Weights of a small image captioner.
Model: 10.3M parameters, 64-pixel images, encoder arch vit, encoder activation gelu, encoder patch size [8, 8], encoder layers 8, encoder width 192, decoder width 256, decoder layers 7, decoder norm rmsnorm, decoder activation squared_relu.
Training: soap at rate 0.0028, 7200 steps.
Rows from block 2 of the text decoder of a small image captioner, named by matrix and row number. Rows with one number belong to one neuron. Each number is 128 + 32 x the weight over its row's rms, rounded and kept within 0 to 255. All counts start at 0. Numbers have three digits each.
Before each neuron's rows are labels from the 100 texts, of 14976, where the neuron reaches its highest value: "fires on" is the input token at the peak. Only what is clearly more common there than usual is listed. The data: pictures of board games with random positions, seen at a slant.
# fc1: MLP up (decoder.blocks.2.mlp.fc1.weight, 1024x256), inputs 0-127
# fc2: MLP down (decoder.blocks.2.mlp.fc2.weight, 256x1024, transposed), outputs 0-127

fires on: "by"
fc1.300:065127152125153086120178119171134125129110086141158133133136064131111136158061127069118117132155141111170148152167184105139165150128141186150081224145096125067082115118146171102108134194143119098128111117103168127152125124168182075140073134109160101111112139104141154096140149091104092143097123146177183149093123163097119109129134145072076150101094158109125190153163216105149165116118
fc2.300:148121110097164107151115091165176142182138128142182097159121141093091173092117114153092120095113083109105130082132109114150164090059165107180145097093145155151081177076165154080109124149127077182115143153133130109093168177144125063101150159099162137042092163105142084142118110164146137076133098161069097174121146097149118124168071148126161169062134129188141129203156124157161094107104

fires on: "red"
fc1.170:099115133049101130166131110152112112172159140133088091116122119152109108112187167198118179126125111161132137176133101108085089184133070078149148163134092154123060094133124138171122076147211114136130134109134168103076103086096137154115137111154185168093126156127179103119120151098130094124123128173127110169140146127157145087138117196079161141195048110084099103084155109109121125079065
fc2.170:128124155072108152159110189098161157152118135150124117093147107080120123106089100126135086132107101178118118114144136138102108080093103104169113085114118094100176133150128141131094140094063121154122156128080146134133155172125105000053153156152193204094108111182155081136112081143133111153077133143104124188136116093157101149111109178128162104120123095179115073149194120139132108097117

fires on: "green"
fc1.610:125176109119135122154109107137092160047068085122175137111152192172149134074158208144167103137110095120123138147132097127207080113140171093149143098071104068166103108120164107096122160150170124106135117158109160140112139098087189112136091110083142151147156122078134166172098154151114120132181121144113101168129106185122116083151134122154134139164098149132095176132132128116120125155105
fc2.610:090114111096064129167148143205146122085188126096151162151106069149168089164082118104139141157144117088096139100161185132164175106099138111115159163113112197134128153127133111131134145101110085108080060132144148143139132195132128038171157200142149172142197140106067139123096184143143055149159122129095132150129083113140099114124147189142074173183129147138123126115202190127157120141101

fires on: "red"
fc1.684:116152136116073187139140175139148148099119106150134094103144091104079093086132073125119098141134090158110073126100147119107142141105122128117142114184110095143111121158081130111144069066158115127111077069132185140143153132172112101057078176096163188144137098129123129135147131134117120173095159096055103186110171133172067088111090133121167149128124121129128110132136124126084115136179
fc2.684:154152106129125171154188134139152105179143138148172130139128110106141113087135120154110069140158097121153076111112131114133196110087196129116147116153143118071118107147132121082120108093105115126083140109141131103108105149126126125041144153076156120071161117109112129156075104177146070097127091120054130157144159148157091095138099173129117161099107106155119089100175121131123099117121

fires on: "17"; "19"; "18"; "21"
fc1.290:135153069114140093049139092089124068167136139135095073148142174164153141155144149134127097185138102141099147125149109128116100151169109155073128140092100177145122109047137134154100104088116147111099108127145183168186146162107106117085138102111149126128083130087113088167118156150172156210046157136085144126052117120117138111176172159034176156071135113109137108123174131158125127153153
fc2.290:181123080144115135138128165156135146244127137130140152104232113101148117106134131133107122177103138131107109093136141143132103155085065133046108154123116137134113173132146154142190145083068121139113077087157128157105156107134139122080124102141177152123128106138152093126122145123048165146130122134087094148150132141198164137050103161136105117082125115105116106125159077163116086131133

fires on: "green"
fc1.30:101118155081100089234092146084099171149125111144113142128173093140116148111130135150067070171123100151116086085105122090164091152158096072161106113087143115140118167074141087098151122148139160120161098139123169178133177109126094079148103149129138171121122174114114103094123158160079107144138109188093137135171100197178121096184103091178069098054079135096100151105198065097172176123181
fc2.30:159103099129116136149112161143169139142193110169156138128063149099087172119106152138138126103123159152076113184085168170150171133120099148105146118134136145157111169178155105135122145108146078146148129114092116111152153194138124027135113130135105173146112105116120119146137142128090143147106089152151075128107131160121152156100110160135167127141139108110064134118216142178150096170089

fires on: "green"
fc1.137:110116148135172151135157129124101125095094159172167114085133119129136143084136101122136110152103128111115108095134141159159098071086139080144082101051169064118108143111120110080151160090124110112126137146141145082131144122137175155133104121089097131121129120081108161070086106104121228080169107109104096178164136102158079148118096090154152151091137105142101149157081233108108180151125
fc2.137:161170124156081109144113167093117115163171138108123124078134127098111152120046149130137141102165141078097079098124141130188161176094102148093183106167146142145086116093136120168143096119055134130175125160106118119095144137116183041140136145152148153104070075134093117150134140086138131124132062176140136083173159117156141188140140160148108159113085104100122158055183147167114120166119

fires on: "red"
fc1.15:103188168141097058155135196112120125122098119097182086065160162120153136097152155078174128136111144150096080123126151128105131105114077128101103101183113101088130149145079117121082060050208105124120117148203115136117172157114119150094126082116160108129110114152083092167127136144086154111113146134138124144155104131182141131121098138102153090134095126131070078108200132143166117121134
fc2.15:095142130067149130104179180155132107104131143047145146100186050167130145093131068170151075122153164156128108143146140151088079178116137148040184138159161087119119124116143141154162106102136081142135135086162161179143174142144115176134123146118162158145154086229120060123124095120120098153077095115114125163133125152147103107069145165088195136102077073076109122121135149143159138150062

fires on: "by"
fc1.305:170110109079114088105156166138153095095086078167091149178093228154112101113121105158094118107127124147161097074119129133095093142141130134139092127107118143173087158067079150133134153176092149152184096171169142081132130102146124157155088120149117082115082107167108164117161099099139153083150093124090113080169088099114122106128148032168145134167066106084121047142182055115088126106089
fc2.305:145130069166127156113138133124131108176194164129180126167090099183133089102124144130149111169123113110120075131097097141174142174137176166125131100108121114080142125220101127130137101138129134104059185149144151184122090125145120102108164172193087064105087137068131128117110150165083099197126187111136175099136133146124137101122130096088124134151131141151121142151133133118112176142081

fires on: "green"
fc1.81:103125071143125116135186093107080067133147120042165077113172113094186189119107136113106141128113099091137138152137105142171124138144114108131192160167168137185145155098168152073130089123104149147144128085125120138107100153104146129082137082139127122169131120144143108092114114173095113116132141190180130108184122165171151153108127121152180159138153137146136177139197116167112059114078
fc2.81:130134080151125138157103159130068100163126137130188143106088157094161118136100137103159157184090161122088121111172203157158116131111123080085141136110144162105086081205143123124135142070070117173168167193173126150189073140107132087122167125121134146191114148053146123154125097134102138095161184153150111106150161131132137178111098147156075114130114097212090124120107154146131135190134

fires on: "green"
fc1.304:111133132141058093146137143120085104137077089058090130174116130141139072138090118149143094135123126124150190136108102153104130102114134112133158137119143090155110155179160143158125105220160075135130162110111154128153113133118104201092145130130141056118118100157099118151161089106145137126086164144111140139142109128080185121135149107117106104119177093092118154180176115153100142164099
fc2.304:110098128105114163166148204135160118157174153116146129133136135103115096207103137111096111131088140180111123126097168176146174125137090106082117157093118187142102173162133087190108154095036143175104123161154123132151134140120122060144158196147154176125087124124133128175168127141152101157073136134160100158132196119136152198090115149083120128154099103097100137114156137151130100209100

fires on: "green"; "upright"
fc1.710:143163134156121154165101156125146104104166144127128099135157132057174181092123192113123122140132105099101106057187136171188076113117119109166151129121192121159105111152140132097129171097133157147187172070162091064117143124112098205130140083094146165116102094127156095176083110144195163100135103134108085119094117174120121166172096167234157090066110109181106145141097121140124115156092
fc2.710:112091188148101097084119056118078189168087103171113132122150124169161113142118113089113166133109144131167177142163147107153102103160151121138154115129135107135138132167131100137119182146140195079149174130124181132124102126157122136144116071143138125208102116147153092180145144128152053179145108106196139091086123097148177137135209127136098151175111133085141140160108159126147121126148

fires on: "5"
fc1.52:184111111191110156120106163091130123110148116154080107180134072089129171100153204152155128137094099134092108113105131141131132115084086129055169138111157089118122119157152138063104145129139084141121152117167099133100118080123026115135134125120130139131141120121167153130176112122147189164127110149105113132143105141179141150142107167106071144105096142155105106141094119160148077180094
fc2.52:132136126190090135161146082165090122142155114102123105176161088171179109099103105159118123044135068057183174139109086131147163128149170144152143110107156153116161113118169127056119142170165121137077104159164169148103150104117130210140105128114142078116117129141154167128146169111171096166130148113132128110136097122118135084159094115178095129172172117155134144153098105112098124118160

fires on: "5"; "6"; "4"
fc1.748:140101138086073147121082101140119127069108134176158133165096136133136126120151172135119121123166112168117126133055138117156147146149128105095166109161153118168166112128138180080154124099127145147145163108110134143146110130154166098144186145099183166142116162114087147131105164092107135106114138150101175065147072097138095089126146158103143080116099104120163085176161101093086102069103
fc2.748:139115132126092137100167117123097115174067144105145159128107129154130142159119137086126126170111143082156125103082116126075170122178150155127137132139143126110054175150127109129161154115123157133196155121128128136109100145180177121095108120129092092159164149116074121135128136085152100087192112113137168114121080157112153100109182124170081108130138197106137111059185109162119085156110

fires on: "red"; "31"
fc1.747:150158154091102129109149108104099146095122140152118134058175089126125167102129106131121105128092174162094120151148092153157100093103125085176137116119153116084110134096104153143077151143115128127128147130128140145104119175153124124146056124088133148130132085158149132124115142066102120136089173063147029193076182130114123101111121144093118154154113143131139142120136194097129192089150
fc2.747:120118134160118108147174123106153079156124144126143121171194102137151130100161101117104107165158114092108062111061072126103149130048176153124125110192140114079103142086180176062100068110138063163122145107151146140100109149122111155072146118105138130076150150177092120152134086135102102115130096146068159101167114157161094076125078154109151172098140095126145116114153060113124128122114

fires on: "5"
fc1.453:123045073124149151105107106117159092116172143099143157175138140149178064125148104117204140112120115137106132131094141179146136143178129134101084116116063172114100088206095093131133065076112116148102184101200119143150071111125114183116121160147121126109140101116179161161109144121141125152134159095112142176075119108105153183109160083153134169134109147094075108108143085102120107125181
fc2.453:103112095127161143147147161175138130138135104169134089170087115128159097103130118155155069136125134157084088169098144127133157099142178136128065068059095130171147113117114101098110116123172079084105193173173111135102175169071159084110149115144121110143136178157138133135092148093172107123157169077118114188115135121086140123165105118104185059151114139137138085113103106091104120142113

fires on: "red"
fc1.89:195163156106072100085113114106123140109142127117139088131133090124055121060120091187113106182125088197115089110138165130155122152140118187139146132139129083164104143128106136157148041131101044133111087090125134155112130141186087079070071168133140175126106081175162134151136116157112133164053196082090120130106160114148096069084134172056134096169092152138104157131155105107115139124146
fc2.89:145141094147061151163167162167153079171158137140140130191139129122145123046150122145089075143156089143163088143094101090131150124104208124146145099142124118084148138155094145082125080119123080118110130105148134173105109183135133068075178143115103136052144093167110126133107099181100056141159124137055177108160112147158108106103080151101148154135134111133189097107159128131140112132099

fires on: "by"
fc1.405:144141083112112109057121110097113115097175145149174181115120133077156163088163106095146096121150136092129088195139168154080137130155059157188121086130152155185127146152076157088104058144116153130077098133099133102137099137110153114112145121148080136159154152155132168132149164091175157128183115171140078134131180131085155174120128143100129195108157174113044133086061168116093114099127
fc2.405:139154170128154134152133072107131150072108123148117176138200167116120130168131163130108175065130179177112140134171097138132150135129111187130154146169111186099101176102119150169145094186142140092122123103146122117122123128185117153213075128104172138127145105209082094128207148172155121158120064147165159129129083070110144200093169110172140114118124129128130128074140120154142079114138

fires on: "red"
fc1.450:115180083125103141106127095124091098208131154142172112073132096131144136093115131141118132164161157163107097162136144143155138161132110095132046132103069181156104115161132098131144122064130114139166091131095125107148204078146175094145139123103115182159147088130141196134137105173131143146162184102042088118155114109167136194143110168085151137099158107186105091127087176119130136089110
fc2.450:133091132131097122134121190147179139084151113136103108095131101127095090197112119142072098162103131193089124189136157139149140117142108120068119171191105165125147182187094104162162130105083115161102114114156084136154121177137100072127128193130146164129140162103129114100168120143102100148071088150179124169100083129103138191119115162131103128152176122088084160133181142177143055162129

fires on: "5"
fc1.280:134117133147127116177105119100116143079136099161147172134117175070141098099149148133124107104075133153098140095106110132157146146127167122128102086188178040187177090177066072149119115186148126144156199147098101155166098178098091141158111136081074081121157111149142078108155127121110131144115182115080205105082113101128168110155080113183119130118142121094155106079133147117018123129148
fc2.280:095104106080190156145165095163159148133169153104099123126110163186114128076070161188126087153174128125123116118109143160113114140141131149103146115066103102168151094216061072142108161124137088149084159134093072139122129122114187106142133159203080097131094154103178098165130142074099130197151151084159136151118101157086138182138146097116130107155063179129075140095115141092156141160123

fires on: "green"; "6"; "5"
fc1.589:075107137121168183162117109135130140107098115095105107094124166150157145095115123149119155118075106102147150135104073076152129075155099121149132118115175112175115131125172051136140155097159136161202120123094169131084159185181103141154123140121115094147138172140101177111207169137125111119178119070149081149110088104104148172155140159167186099113161127135160139081158179161106179129142
fc2.589:110112126117104111125118130115121142138123163174191104156150123156117090108108159122128122118150097137110156108124156113165131162108090106172191136168115166130138155138181118105144187148136098118149176132114112129102071125170099153096082124145094147136122085129147134120170188206106138155098110193073153076140046123196151122128117094157182083101162131179104148157174087158102129122089